config = dict(
    model='contrastive audio-text model',
    dataset='phrases spoken by 400 fixed synthetic voices',
    train_examples=39062,
    gain_aug_db=10,
    noise_aug=0.01,
    time_shift_ms=100,
    input='waveform_16khz',
    tokenizer='word',
    vocab_size=208,
    loss='sigmoid',
    embed_dim=384,
    encoder_arch='transformer',
    encoder_norm='layernorm',
    encoder_norm_position='pre',
    encoder_activation='gelu',
    encoder_head_dim=64,
    encoder_fused_qkv=False,
    encoder_bias='qkv',
    encoder_qk_norm=False,
    encoder_parallel_block=False,
    encoder_moe='expert_choice',
    encoder_kv_group_size=2,
    encoder_num_experts=32,
    encoder_moe_every=1,
    encoder_expert_mlp_ratio=1,
    encoder_experts_per_token=1,
    encoder_shared_expert=False,
    encoder_wave_strides=[5, 2, 2, 2, 2, 2],
    encoder_subsampling=2,
    encoder_layers=8,
    encoder_width=128,
    encoder_positions='learned',
    encoder_pooling='mean',
    text_encoder_causal=True,
    text_encoder_width=192,
    text_encoder_layers=6,
    text_encoder_norm='rmsnorm',
    text_encoder_norm_position='pre',
    text_encoder_activation='relu',
    text_encoder_mlp_ratio=4,
    text_encoder_head_dim=64,
    text_encoder_fused_qkv=True,
    text_encoder_bias='qkv',
    text_encoder_qk_norm=False,
    text_encoder_parallel_block=False,
    text_encoder_inner_norm=False,
    text_encoder_positions='learned',
    residual_init='none',
    optimizer='normuon',
    muon_scale='match_rms_adamw',
    learning_rate=0.0031,
    momentum=0.9,
    nesterov=True,
    orthogonalizer='newton_schulz_5',
    adamw_lr_other_params=0.0016,
    max_grad_norm=1.0,
    max_steps=5400,
    batch_size=256,
    epochs=35.4,
    lr_schedule='cosine',
    final_lr_fraction=0,
    warmup_steps=270,
    weight_decay=0.1,
    adamw_weight_decay_other_params=0.05,
)
Rows from block 2 of the audio encoder of a small contrastive audio-text model, named by matrix and row number. Rows with one number within an expert belong to one neuron, the router's apart. Each number is 128 + 24 x the weight over its row's rms, rounded and kept within 0 to 255. All counts start at 0. Numbers have three digits each.
After each expert's rows are labels from the 100 clips, of 14848, where the router gives the expert most weight on average: "top examples" is what is common among them; "peak on" is the class under the peak. Only what is clearly more common there than usual is listed. The data: phrases spoken by 400 fixed synthetic voices.
# router: router (encoder.blocks.2.mlp.router.weight, 32x128, trained with AdamW), inputs 0-127
# up: expert up (encoder.blocks.2.mlp.up, 32x128x128), inputs 0-127
# down: expert down (encoder.blocks.2.mlp.down, 32x128x128, transposed), outputs 0-127

# expert 18
router.18:123112109136109097117129111187112097115118152149119120117135138107140120083157169150175117125128085162111078158102095103129109147115127124156098111145141165099140149092127093155158126116103117124107151172128121128164150103103163147128115160118150109107128109149112142134137164091150100095132110119079160116156125135093114172103127168095119111109114091095095103088102127129159143134129
up.0:132126123156156149105159135184133133092113170109214168141098136139128136136142106147100143140100148099078142113129125120116145099091120145108124073099168123108142083115163131127111109150155109144145113111096168139134148137098121141106165145144162126109126171121112122128117109108142122103123105179080107145124140111166115133130158094139117164113109131171126101127153143138119109110141
down.0:115149118148138149112093159108097118139137113073130143101156119101102116158087123158167096139132177100166143151117089135147164136121163093145135131148096137117123180123128133132161126124098133153203119111117154169120135174103157157152159148113118152111108108146117155119119141123101117133145132110101124122091129144143109118129113109091103087143134142175092093154091131158127095140132
up.1:129116140127137150154122104093135142099150160106146100146143160109128103112132135115062083114148100164165093160159093118130142122108161104142149115112178134123102107142129142180129142126146140111125067098127122103137084134127117122122116102162102143114111083171155179105136140118128122120125119161095121158110145095147176161137100144152172121139135127148147145133127163107104103095145
down.1:132126122123126123127140118139091100184081108187144123083132109116139140143130124152135110137173131096131180101122124098130088114103101172120124166117099178148142085107146118155108120108099124118123153148123161124135161112136158160126155156108164070113137147128122109101076127121097137153157168110153145126117124130084141136107114136121124101101117148133126101080143103121081145127156
up.2:157125143152114104166128133155113141142088121141166146130099130103133136125116111084121163131123124152141078116123112101107085157128150138138114159141129137112187154123105131146103120122119149126090128099186161115149168093107089083130115095113086112125125107132145167153168105097153085139124111128106145172126152122151138107129169108096104146123119140078095107181123118112109144150139
down.2:148110099099144111143115132119103118144159110147091119131150129157149114139142141105111120091130152114116134135087109102120134112109158109096127125135131086118145114107141152128181106118175098111106119141104167173119130127115156190141152148135171158100117175114167101109127180151135161096142148123114068112135121143131130087114172128117106183134163097148179126098115115119119130116137
up.3:139137117135134128142161153135096150122126115153150108095097115151126135158129087122108121168148167117099127175147123114146095116105092134077146136132151120164091124113186131100131131132165103128118136090080102158163158098093118152153107138140144138093148097128105102126148133093054159134173138111072128098127122087129131157129100128137104127141119134123117153126143129125173122108153
down.3:146138111130130173111152168159147140103146124119108136132094126105135120148153165123147122159108146141144154085106103135119130102192143127149104142103160121109142186122104110132129100157129127119145108087103138183087111154106159098094123120133160125123103162127146165166124103076114103163156159119113135094103181138125099134136120093132106053158127136132121127130137141139144124125125
up.4:143139150141109133150154127108146144114148111138154145100107125165126149106139160088129105079169149168086148159106118127144140080126146098160134134109099099082117144144161159142147078087136115096165144120094146141117145147144138105128094113096143151122130188169156100144093124140141173145147152082127098141117081110101136132145113139107138097136127138155120124160135144086130102119141
down.4:125147148132150134106122114123132114132129116125138126120135118130163106123130123126103155130095103129131079076103108107146122154120114163136120103100168143140092105123165084130142114147128137171091154163122154102191139150162136079185130149169125144122133120112102149107139155087101095107130159108160097119127144191135144151086141139103117143129163143146146163118079126159102141160107
top examples: quiet level; /u/; muffled (low-pass); /j/
peak on: /ɹ/

# expert 26
router.26:116144120132109120133117156098170110112154128115160128150102134118118162089125144123125115124161134157128155142137105132085099142118097109166101103113102087095096114122121118121172109123115089116088124109159098090116092103179104140115131122116109090124111161112106118163178129115126089074137135185118131110105101154115149145118115098106145108102174154133107117095094127125115115087168
up.0:111111121100162139114086108121178139149108143156133095146135151077109171113146131129113127096106083118132128131134126143126121122128143092134134115083130100119136107119157122141102132138215143149160079170141114130122122098113132139123129092118107082155199150139096111113088103140128142115089137099154168112120116178129154131142115115157126148112171123140147142127159113156111129136135
down.0:152136168142130119164148154119078137161079131140121145134107102159150140138088136091134189137157124173101104121148114157169106127154127139093119134134070151123125156111127146138129155132146107094138144116087120106121175162112100094145148155130105134126099099110145101138129103077097148121109104147107124137125131104120158165140130147138115081149057131109103120113111112140135161119130
up.1:139137128088120105084102149116108117148113117157082107107134176120141169151097121161121137082168108141136087094152128108139160151089162145139084116168145135128120142125173175112158152155093143138141178144126154154123129133124151096124138113134162096151148137153114119117136112144129118076118128121098136104062119113122103112138161153118119152113146114143084116148151103102161128109127
down.1:096158125114117120191139112138127170162134139117125136095121109163111149119157152126138093174128124154130120144151139154111112108148166110134159101143082137122158130119143137105098141131141127161077161115132151124167127126085142091078129165163062152128106148123083164115103136112095153153117129137130113137137133124104124101155116133098129075136106153084169127142134165111134097112138
up.2:159139212169104131165136092149121163130133110139139119122101135166157122093156132108120120080143137123120116127144113129127137140122077108122158134167141124090135176131132123152139152126072104121073122116104135118138080113148108124133138110120098061168134135143151127141195110127152122133143143119155127130159111139142121102111076128111148126127134127117077111153113144136159112109118
down.2:121111079169136160121155143117102075124142095138125108146116149119118112112125130126110104149129133127134161131103131140128134091080159133143120115108123111179164118142123127138179094139154085153123160143140096094111123141170128123136130126118180113125108127087096133144113169133119138134068148149089145153104061100156158108135177104116108160121118114145145148149101144156125134126176
up.3:131160159150126119141097176107119136136113151132093099113111156149135147112116153127122118155103143114131138142086148149127115106075114153083148109119202114121105151133138079126132151120146076109102116134098124087170154115127178144143114142112143126134126081132157116157123162129143180118101154130128110132143159115060119127109111150138150099168105151128135124121138106117093162096117
down.3:111131134105132108122146127166168140168134102145123152106140157093143118116127129125109118120138069147130112105097166111146117145113134109166161149127088109170147125111130114081121123109124164128112111105121112167070119159160091135118101154116125151101171141119105124121108095165103125146164097110138196133124133108161126107127180137126133121154177148133150129125141149066109134091136
up.4:129172116127112161106128126163127133154157147105106134140106142122150128175120133167113118109167062089101106184135154089161073106162132158166103137130100108113154148147134126139119093167127132104135136109130143151166132101138114078116103113109121128105097138175132129141130133092136190143125111133110127108134149127138138129127159080086138131122135129133124153109155134102107125163178
down.4:174150106157097134135145075185088134137117115115141129088155145117163098083115116145115103096134157113129143145134110131100093142119094096133151127173111130135127135132139098119109197157148128136138124116091116102096125139126082154112159135105098086131129135135152108095121149132118117146113120161121108181129135164129133142152142121110128142085084115076117137171137145118172151149125
top examples: /ɝ/; reverberation; slow speaker
peak on: /ɝ/

# expert 15
router.15:133145175162106118131156112113106109149107107168088098124103135136136100106154099118110137082115126095152117111126113127093114128114152097083152150131137091144169172170121113106113133173125151137163131150090085151161158120131154126148136123089116085119096112091149157111122101118109084159109150111134113164155130108154131104142150079129121153113112104106147163154117125168126124137094
up.0:147160136132126117109121159168076145110149089141106108126116085137119135132151108063129148089139133104118107094157181129126159144125116143142169162112140151137110113084184167143175108111104131125133154131091128165133136091098156153145124120106120143087106139132102133145095111147097103135123147144137125127131182137091131152126135140117125126154118071134155129142118129148188130103122
down.0:098098081079128172066157108102159136126124169154135159127115129141123118117132150167137109132115100133130155152144120092109131122142127101127133135131150104129138121125099127104113114111101135137130153121137082152131142144084133116131140125156141112118162162120129192140128135123126153131146115150189130145138111132139109101132084049097112164094084133120135178159114124101153141164096
up.1:074136132136148089115154112137128149146125088080116109107097139164135125140155104144121163135126157126111141126159127123134115111154131154122118156152165089112133153119105174133087110123146149092136102148176096101161114143122083153115124134105133140138102185105142128130122118127189131106150144148098168139145128111125124131179111104126089137157106178110075150114137084113112100114138
down.1:148107124141090136140123125133117145139119144091146110167102114138112103160139151118102131107100146139139152112097117091121119111106115093126137119118113143109114128193131080137153098094176110147130145134134176069127144141180175120121105145162125103144119128127121153099141147126120176119111134110132098176128159088109150138184135124135106111158148083142138112167103139136077111131085
up.2:127123118174110053104144169116132147130109129115160123115080096129114109133148117134189110160131112146111135087125124140135115142146149149166134139145167149132151158108139129139105184133098118107150143131127161131167122093141126141103072149127082115124099132090138093136156140095122088119120156102132119135180146103134157152101131137140170110113114113158117123117147129099136137140068
down.2:119135101113138146115182100126127142133088140092132130118094134116146143191122126092106146113139119167093142129128130150167166133140101127081120085114127119133180128148100150170097119101122131113154129168082100134160152127112097101133147106131152122105139187162091135116127114089139145160142105159129120136119074166117104098113127117157112091101111133144143146166130123101139138148097
up.3:129123132163137086117100139138135120142147136113089147131146157173102102109161137123115097152130095125142148055068140115112113097127082100145148116113150125083117117102171151099103157138126124140126111148064200133128117124115141131124144152140146123124136123132100121130138140109096123173122136148127167133101112169113114142149145138116107145154140085151115148149127162087164089149111
down.3:109131160118142120105100156078157138095103123142113142109109118112133173113162097164115151131065159123133142152123098106124131137110139140073139102116127126166144143173142089162101111154103141133140125137121059132167146115163106120109120145118106123152157146139114133148143125122141128117128186117100130107124163124142096122158103098146141145071134097122186118159134114123143152160159
up.4:172175149148110127122172182156134132070121100109133137127120138146155115135145093115115091111118119124117133103156101100120107127117135111188160123109153127077146124162099155132182098128166164143112150129125079103140130103109106130120153109123165134128133135111150164138163090153085146087122157104116121170096123140137121112134136099105104133180124127133115112121127127101178137114131
down.4:114148092111132096120129118145109141197157097138080092103126090141118147127192179145127112137108107130148113103128155124124133143151114118140099108153115145135105100110158120105091107125115102171117175187126131148127152149144115112102144094127111144139129178132126148151151128118093131125110136160143103128149158103115137081152098108132113138129109148136128155142131112145045145150152
top examples: quiet level; fast speaker
peak on: silence

# expert 16
router.16:145168097114152086132151096142100124133118085114088124116105153174108147155103101112129086136130123166077085166128088121109126117129116121126109154147138091120129115105119120163151087088100129129115125144097154125173096132109107171135108122092091184109121116116149169115105123099163103095133165148144119148158130098142120102109161109142127154124150106130092153135140140102150122142110
up.0:132128076136164115116086125142147127103103112214153098122075143118129162102147112157107099127155176135175140110109139129124121133126153130181130138148121113137159124142092163079127113109122170147114176126133114120145142134130124131142105134109116107091130124153123147113129090110128132163096089114122116138131136150147099119143119126112166106136097157137073112147142110102175149118085
down.0:178116162112119088115192112177107098161129111088115155151191103157154102188125142126136167114149110147140119092150160130103153138143136104114148109117117118110092136141095091146101142142134170114138154122165100143140124063114101133096108108124072120113126134117130131152122120125125141158142149094115107127139137138115155113118117088131163127109105115135137145091101138117114102118125
up.1:105178096117144104129117124146094102164131128125118158123197108133132141117175124161127117132135133153095127107120144161070122122133170106136120125104142102183168112110122119149098145123146137143124124123144137129120122114103143149119146148131180158158090139131112079137089129114134127117113109137138148083135104116091109067175117121140112132134106132132184143107159094122118141193108
down.1:104047125139121128122104133169159125154143145094121100089112136116126132157173125083116139101139142163146152133124161086139129112135155159105132152190128132126136154098138136115154144108178096112108104152099100152130130127127135081124114118127113084111152146138167122161166135126140151147117098110145090124092111101129132138077124163114160147121107128109095134150106157168130104112139
up.2:130094109124127098106130131131142106110136103154138062121112096124156144139103116136135134108158162115120113147137178121163114114149091141159146067135104143162136105155116143113094105139170101128185127129182169118134112147115152109130160159090123128097132139145130142110131103161148119130137129132159122107165121129114119111194144105094112126078131131153153127091106075137133099143157
down.2:109112084123157148138134131143147135101137115129168152147086144113123092156110106130154161133116139113106125068144129107162144134092116111133127086155138144153140077122087138166125165116136141105144140133103136123063105077131142157150124168142087127144129133126112135125081143136120103141112100100133128139126116139115125081073119152159144153119116078127130116093127199107102123145141
up.3:125144138103148124124073120103144147127141131075145135088116165177156180076103136102133174089124101129101115141107151133131129104097109114115102146153142154141121135139141131157122090136150145129122126126110137082138109161123108165127128143131127120123164101149112117130102074073103170115117101147155110154180128143144122124157156089118104106093131128155142122115148188124102124147142
down.3:121129158086100088151154160137129095153138129158107087168134127114135101142116142142100086125088102117114121149144114143137124148158170151143083114088137101078121142099095136165114079136103084128136136164100136172128128134117143102125104178134158120133139101095142136160135132134151121114168115120124193128107122096136105108166122157172137099119107109106147110125157122123144117165115
up.4:161090129089157116145127111120109133124117129159089153091141144138121120166069079122120062156110115099124100128121119130149125147157113148129130117143124075117116082141141163121112142120125117131111131125146154102152122122146142098111118121158144122169126147124150139199126095113098186093154121143164124159117165163141117163137131137123132131154184156127147092114135157103109135111101
down.4:143103117134132159119134154148129118140124132076146125147144093123115181145119087147131148135110142146104117098141162102150130120126122102095136161097126095170173110138157117147120102102128120074148095165128164137053088135126144105146123132156134117091126113118140115095142105098158149165131139130108138112121098108151109111160125079127117112095082154129130126123166107101167171167119
top examples: /k/; reverberation; text has "clock"
peak on: /k/

# expert 10
router.10:147157115153128116125117127098126119169120132148072122143116118115168126076134140104131158120144122111165122143126138116141133088158123098109116164091133127167167126076102107100096087115079142172107114134128095141126094128124123107121112113090150118167154110119146157156098136126100168141149129181114138135123148141092103095147121111101166170138152076146137149143132146172149122150104
up.0:135132151135107154156110118138134117149133119129108068117108156134141110177093128114072168105115105069124145132117141088150115118095118152136104086095134128092106131138099164085113146090099169145159139107140142134109172111148115149089095141125084117118113135146146152131148126156140133098150177112139144115131111136128119127130179115126145150138180134072108160119153150149147134122113
down.0:123168099094145136120126099128114154122128142105154119139112164160099102090161130116169136150122159156144142144125156133123099100136195081096145138115125112120109088131129106084161101090153143091150138113123121154097114189108162115115107113111095134131129108113142143158129098126146120170109105105137144177123134153124135110117093177128129072144173102152132115130161104108127137151132
up.1:139177140125112153134157098148137090091161119093177116142106159158111094153136137128094097128134095151135109121072160101139124103087122117114144148117141143126112151166117134132067134157148150148150105135115145086142135151119104163153129142137160160150136045165134139101124105141157144132084079149122144103125152121119143131135131135129124122115144114082131158116113152145165126131107
down.1:138114098159130147096115129150092118157125145117089117146174123114081165145133125109161168145134148123155158110132105139142157132158166145097094116132175108103147111102116122163165148115139136095089160116088159145104104104135098129085113130110137144104102148138142148130146127111093113117196148127166159104098156123135126104107105152125128158158115182120108103148154090111126142154138
up.2:143116127114118160144112127141109103134148149147134109148099170085125131203105158107154115079119113105108135143151112147144130133129115116115087106165106133110103172146143123126131128120056128117119107153114123171120154166161155078154122145115164152155138105132137109119104144139126131143158093072122117141171131129087109129108136131118118177102093116121092099137122131166117161167130
down.2:094123098119116090152129154122105126156150070124093121131137112121127100098113143117137122151146140154104146171133126130079143100115141111149125137147182110140156109123104117136111149144112163125103168127116070097146087164118112103121115166129177178133153096116154156129112078139115110162136136158113158152131081085124162102120149151119140141148154119153116177118122159113139104108125
up.3:153085125136114170163141136159137130161152088158108143144139106132088129117103144143077118138145149153139110124117106136136091102109140154110129147126148127140092128126133117083092146138117109123109138116152131169145110118106153165151146083077160148135084144165122125127120148128098108143120145152137096161167111119107159107113111152114112101184133185145099149118053115136105126142118
down.3:126123131148167137116080131114127177101140140115176172156161141127187146118149136137134156105135149162134091091149144103163177109161106141121102128145131128136110110084134100159114165137146128133098113072140150071153123092129084119141126146116132103155115143099136112151121101090143120133130125128127120105159153100174067128143138121131139140084090115126109120130098157128124149142128
up.4:112116132119154180148151135097100111127123086160160130142173129137151136106149139106061085123125166113168168104134125063106121146152125103150096124143098100132157131091136112149130133116103101109100125117136158158161122091118138166081153145087143144141124128160099127142114168112147103127107131136146117101159103097174090145109113128132124122149119141153132097117104131121155129155092
down.4:129131111124129126112138141137140105147119157138097150136108080118155088122129138100128153130168144135136124129092187128146130139168104119117133123098105097142123132111112172126112127164110128207141088114128102108117135097101123149125156137164158114145110130110141174161133093111126146124139106194092089156119165142161101091142108090139154155128138161097120127158091085120133140152103
top examples: fast speaker; /ʃ/; thin (high-pass)
peak on: silence

# expert 3
router.3:116149104109154146164103125094116118109179118101114133125109143106099145126094082142102091161140107143116099159126109130101140135167102125131100097156100123140079130145133146169095097091102110114112161101155146106113076115154105151158119126102105158119087147159095085113125073140161103082158148140109129114122121135149134153153153119122175111121115137135114106083125146126126123131105
up.0:117135127118144129114125119178104106161114107137105133184115133114137109128112122094120092109095124106117137126131135095138192104132131105098139097197129158112122133097122158124172118132142106152098133126122170133082119125119129116140116132116147109146112181128131110121125115143089153149169174074135181126148112128119140176147172104143094122101138140147118125109085115141161175121098
down.0:101162145134142184081097113120112091135141142109153149132139152080125112108113156160141116148150123143103078125087116126116127138173087126097137117103127125114139144111118131155139141086121123125159113124169154096159086098172121109099112134110127116110102102106136152130126127093126088127178144130146084130125122141157131166126134105095113120143140121196138134112185164099146100112146
up.1:126166120128100126142128132132112104147156122115156151131100142155119105146098129119093123130139111167140150138107140142130173127112128124097113135128115157097100117172143168148103116112106138125111079112166110125133158124133178103102139155160095090073118108113115119112160153121112120134087157108154085158145130106102140181063135121131113165111141130117160139152102210142120131118109
down.1:151080150108133113108139110118155162092120142170138162076121090140106185074158140141168139115123156086112156113106141091175123136143085089114127121165103127119141121119161106115131165140157093118122124075133182130130146137119117142135113135109102109138127127155119186107088148152138089124106134108090117145137172118145147131128154131154120136131142099130119144143133148132115113088141
up.2:146129140145115101092110123147117128156107153120111135140131108159168140132146093128169149116167109137131161129120101189115120109189095123124144111165149123155153101108129094140162124116122150160141104097103094144144099115102150068107161126155155164143095088136164130124092141126119114099129137129121129099141120124121129131203075123128112148165113144129123124159119116141082160118153
down.2:103090127112085108131105133148116120127120120126168164081176109088163165103095164130154107112118139112115107142114122082140138107133119122123138094106122093128134135175105140136143128147088101078098127122128151131104174167142143104107122118136112145153144122115082117123093094183122150099152087177111123191143125119152113105113116130095124153144126153143152119110107154120129132169140
up.3:087138116091118110142099134110129131108149156098156116116129146131129140114121140119139123120124132129111156197080157121093131101113132125145149132107117110131114141194104109083094150114144112168170101120140123134125113094186142137120154139123119116139111149149102141158175112087155103120128132114129141134125142128105085101126123145093132158119138169173171171094118075092112156147160
down.3:134118149151140146122126166124068116135132133152159094167118055149123138153109128155120143086128151168121115096143074158105143159140138188148117112155123119131136109152134172161147151113114094156110106144158157144142112144103153157097098079139109111126126102163140117117071127095123097134116109129132123133128120138141116121099137146157122108104144143114108133134171133102093141149076
up.4:104124123135155102125124142149153120139142120133151158149062110086169100098102163162127101148189112128092154083128127196106084150101129107141102109171139112110124152126132122085162092124159123116126123104130139166120109140145118109125119123142151145090123160116138094138115149112141143111132114121117123170103122084121167100174119112092161135114161125133149141129148121146179110139127
down.4:118091164092082134120119145123111121136177171097101116126131150142109191159140128106072134128147119128156161139165151086094117126098084148102167174100157119169110145095121124144150143101126139125154134139124128116119091074088141170123140126094126108158153131144129127149129105153114123146172148148127114104112140114106147078152104128126136123150148113130126114146166108106146102109114
top examples: /ɪ/; reverberation; /dʒ/; /ŋ/
peak on: /ɪ/

# expert 28
router.28:103097079131114124124100149142124150133117133141123110111137117157121172138142099122093111098101098095051108136115162099154141117102115115184145122119175137107159133096129188101094104121116115107093078132132180130117108112118128156110163099167077097127138120110144133154128119130106151128104160095130135127148107119093126124116090131119116166103147101141139103142089115106117131126109
up.0:134156160159127123122112114118171116135122160122159134134114151155138105127103137104118136127138149077114115068140136099113145130150098175140127182149142152141140147112103127156102136132152128137129112131130096143119161193122111071155123114174140115153148156130138073107075148131133118171136184093152149133115091122127099117171126146103149115134090138128099103120082115108117125103120
down.0:154127172121075136130117158125125134136126123148113122141221109159143092130175128098153104109114120121141128152108152147154104133168131096127143133095102124125090113138139145154155165114108100077165099186069121137139116087155131107124133113085089131133124121150109149100133121109119117173119093138133131132166108122156146130116120138099118131158145092161148113131154121111123130157143
up.1:152139119144104139106092116115117107116090120115096092129132153173166085155103136154078101111140115145128125101150098127145105142124117148162161164117120138142115140166115152130124089096148105122132103088137121151145130140084118192128123129156126118146168147132107140069136119137162105153140140151129147065119124142100114135115138158149086150115119111184155113119170131111099139169148
down.1:130116182109112141122172125112128162139174120111174165096158090088153152137157134135176129159135128140143130123142179123125114105140107107099111101126113137140152116088145152120106156122106067114144110117072127122102149104126150117144106148093131138178130089139144129097140165116106141096091102128106130134182112131105126120121142079111138145138162158103107158116104116114164134116136
up.2:129117106144121087141119105126118136164076105088115123108118134164136123119125131129101162141154126142101164126162178164170104153106128129095118095147116072125147164129145130134141102126116144128121085133085086111129130102139146124125081136091102095127127160163184162119157137083137108109095139104109139138131160120175116133099136127120128132095170149144088140135104132119085161156131
down.2:144142140103111167133123152136163123089171158134132152137121123087094166130109115105122096118147144159124096161114133133124160116105149101124162150129144139128154125140146134085087141154136100104139117103144151108053112129119153138138170086159153144130148123106092105147106148164115152091154127086142093102097119153141112124122135102121122093110142102100156066114134155122184117120140
up.3:114165096133093103093135140134129096103116124130108151152131130216118083126143107156124107153144144108099122113124123143115122104153155094091132087110122141109106167133105148154123130123130137118112188086140146124162100101154130146090125128134146098113117101156144143128133143120167177143091140172135144085105124121094121129092142115101150106129141159142140146144201104134144119138116
down.3:129107108132104115078127092175124130116133111121131103113126115066158144099108126125103140108136149126132125157100102165161109092136119131163128139130138159143150089142127153125152119095128097109167066173078119077130146141130125178145124100142158149161168168102131110174128151157121110129159114086136106157136148132129143117152103127141111143163097129141126159107126136099097144128167
up.4:121148109145119128107125129091093128123144130114137105151165084079108131088112153151110138142116143132131126098072161169102181104110108144138164124129096155090125090144119113122093142122117102145164126120173158111133135152124133154137125146140125155118138103141101160127112106138156123094133134147070166151178140120144143102161104155121148127108133107173101144141116105085155165125179
down.4:086158104144138090150122131146139112137146126135125139090126112137119063121094116162106145161098131161125123136113094184116072115164112119135112132141155138112138179073146129178144120087147107118151126158106092114125122116094146094114144126150156118104099137153174120124149153115176157153112127125138113165133115128149138144158162097155120068113135121142133097108134117120118112136090
top examples: /i/; reverberation; /ʃ/; /tʃ/
peak on: /ʃ/; /tʃ/

# expert 7
router.7:127126159117144101155150100098099103131118101163097112090114112120106101074135117139112169095160149122125156102120100119073127093115181110092130154105153106113142157155156085090091176136105168121155144119100113129150136167171129126118126124118093108104123105141140151122108116131142120140100136107166098155122111095137123089118116151103089135115107093123130160144118134165111118160108
up.0:142115109133126110170147131110126083134121109081130115113096131139127098172120116146113145101104115169141173151128112104158117155088110118119119131168125115155125112117120119126124120111139190108216087128137091117127178131140142116098162115132148123148141152091124145148113120123098139097156150092117133147159103111106165152141136122149114108145065116130123132168136113115115113116068
down.0:059099150126109125154151140087134168122089118112148087095101152070097116103179127130126164146159142149130128089087092166157133121152117144122155139102121173118140137125161133145143173174145104121113116147088143139127112121139075113156134118133099116109098078166099095108167149139154118135121136129133119146159111122107153104126113151123130160119165127130107142142126117122130134147136
up.1:148135129138121164132135174173090091128127129113150139147148126147167141138134059126151130117122125146141109086104169114166146120114102091119099141146134062102147181123089086152099128143147100149132153106096121161145140132109149136128131127129103149127145170117111154127122132162132137167110115127142137174123139087128097115158149126096126116095057138128097127147139104127136146087124
down.1:166090120116100108187153067108122120137114121150130105060139118113084157131127185150154180164107138111112148109161115118115097153110103157148175156114098147123141107156133152136171111158093176081116144141135121117139144145146142082160145135106156116134073110121120124113134113126149127145133120152150115135143098130132126121120137107099113135155135127129122159124093095130125101127123
up.2:108170133123158151140129107075136133111073140120117133144124127141076110091082109116140101157130125101123107102175152103138128129139127090141132174146137147177161129139111132127141094109143137127125151101130138147129167087141103149115129122132126070131128072171166070122099120121138117134087124187144118125128108152149115152121129130140153096125142146124113141167148182161135106131120
down.2:105127145134067163134174182131161117140145131168119145164168116103140083154140136116131106126150159152140150134119132150121116117097150132107131146096068125134107136148129105139111131146145134172134095115099107143114110129081145128099138088110125143137161113111117144145138133131060119106135121129108125153110132079125125129148108157130119165131071156121127086120079133126165109163083
up.3:114136126117062159180100174106117080137109070116147127143120113098126112116164141125104098140140169106143102148123131148167158096141088157151091112141122115101086145142165134104137124130104104126102150173120103134153145127119153149125089123129166152137124113103126127086148149131151116125107110160109137159129155124147117181128105121145150127169064148111140152145130113144113151124147
down.3:162117137093177152111077079130106132115161124138139102118170135171112152137154146168127159136153114124148157115149128097133086114091137128067121107138129133134153142084149150135117128156167168131110104128144135145126129110093135115124157137122078109127166126101154154091075116094152104121090148147121116132127116066117149114106167119100157137103126118129120126137122166095108110117122
up.4:138163184147099129124160120149141135181136113080119071134129128140142067087129082108138116122121144115136152139153145150150122124111129164093153105118119087151106164093102099102109163142132149148129129086119114159144124150192115083096110111131102173121104144098171105120140125115144134128150120134138119151101111123133101135161141133075128137117140128114163094110156140135116131113111
down.4:186110148112133109144124141102126130082091146111110130134115118136103143115134164119110122102158100136101136142118122100147128124115142132157105133146146181115117170211129187152143172154101128073128125123095135086167151155184123167151105122090109108146120132138160135120146176144113146117108108098154102107136151143123122153111092112144144133106120136124112117102086141109144114121138
top examples: muffled (low-pass)
peak on: /s/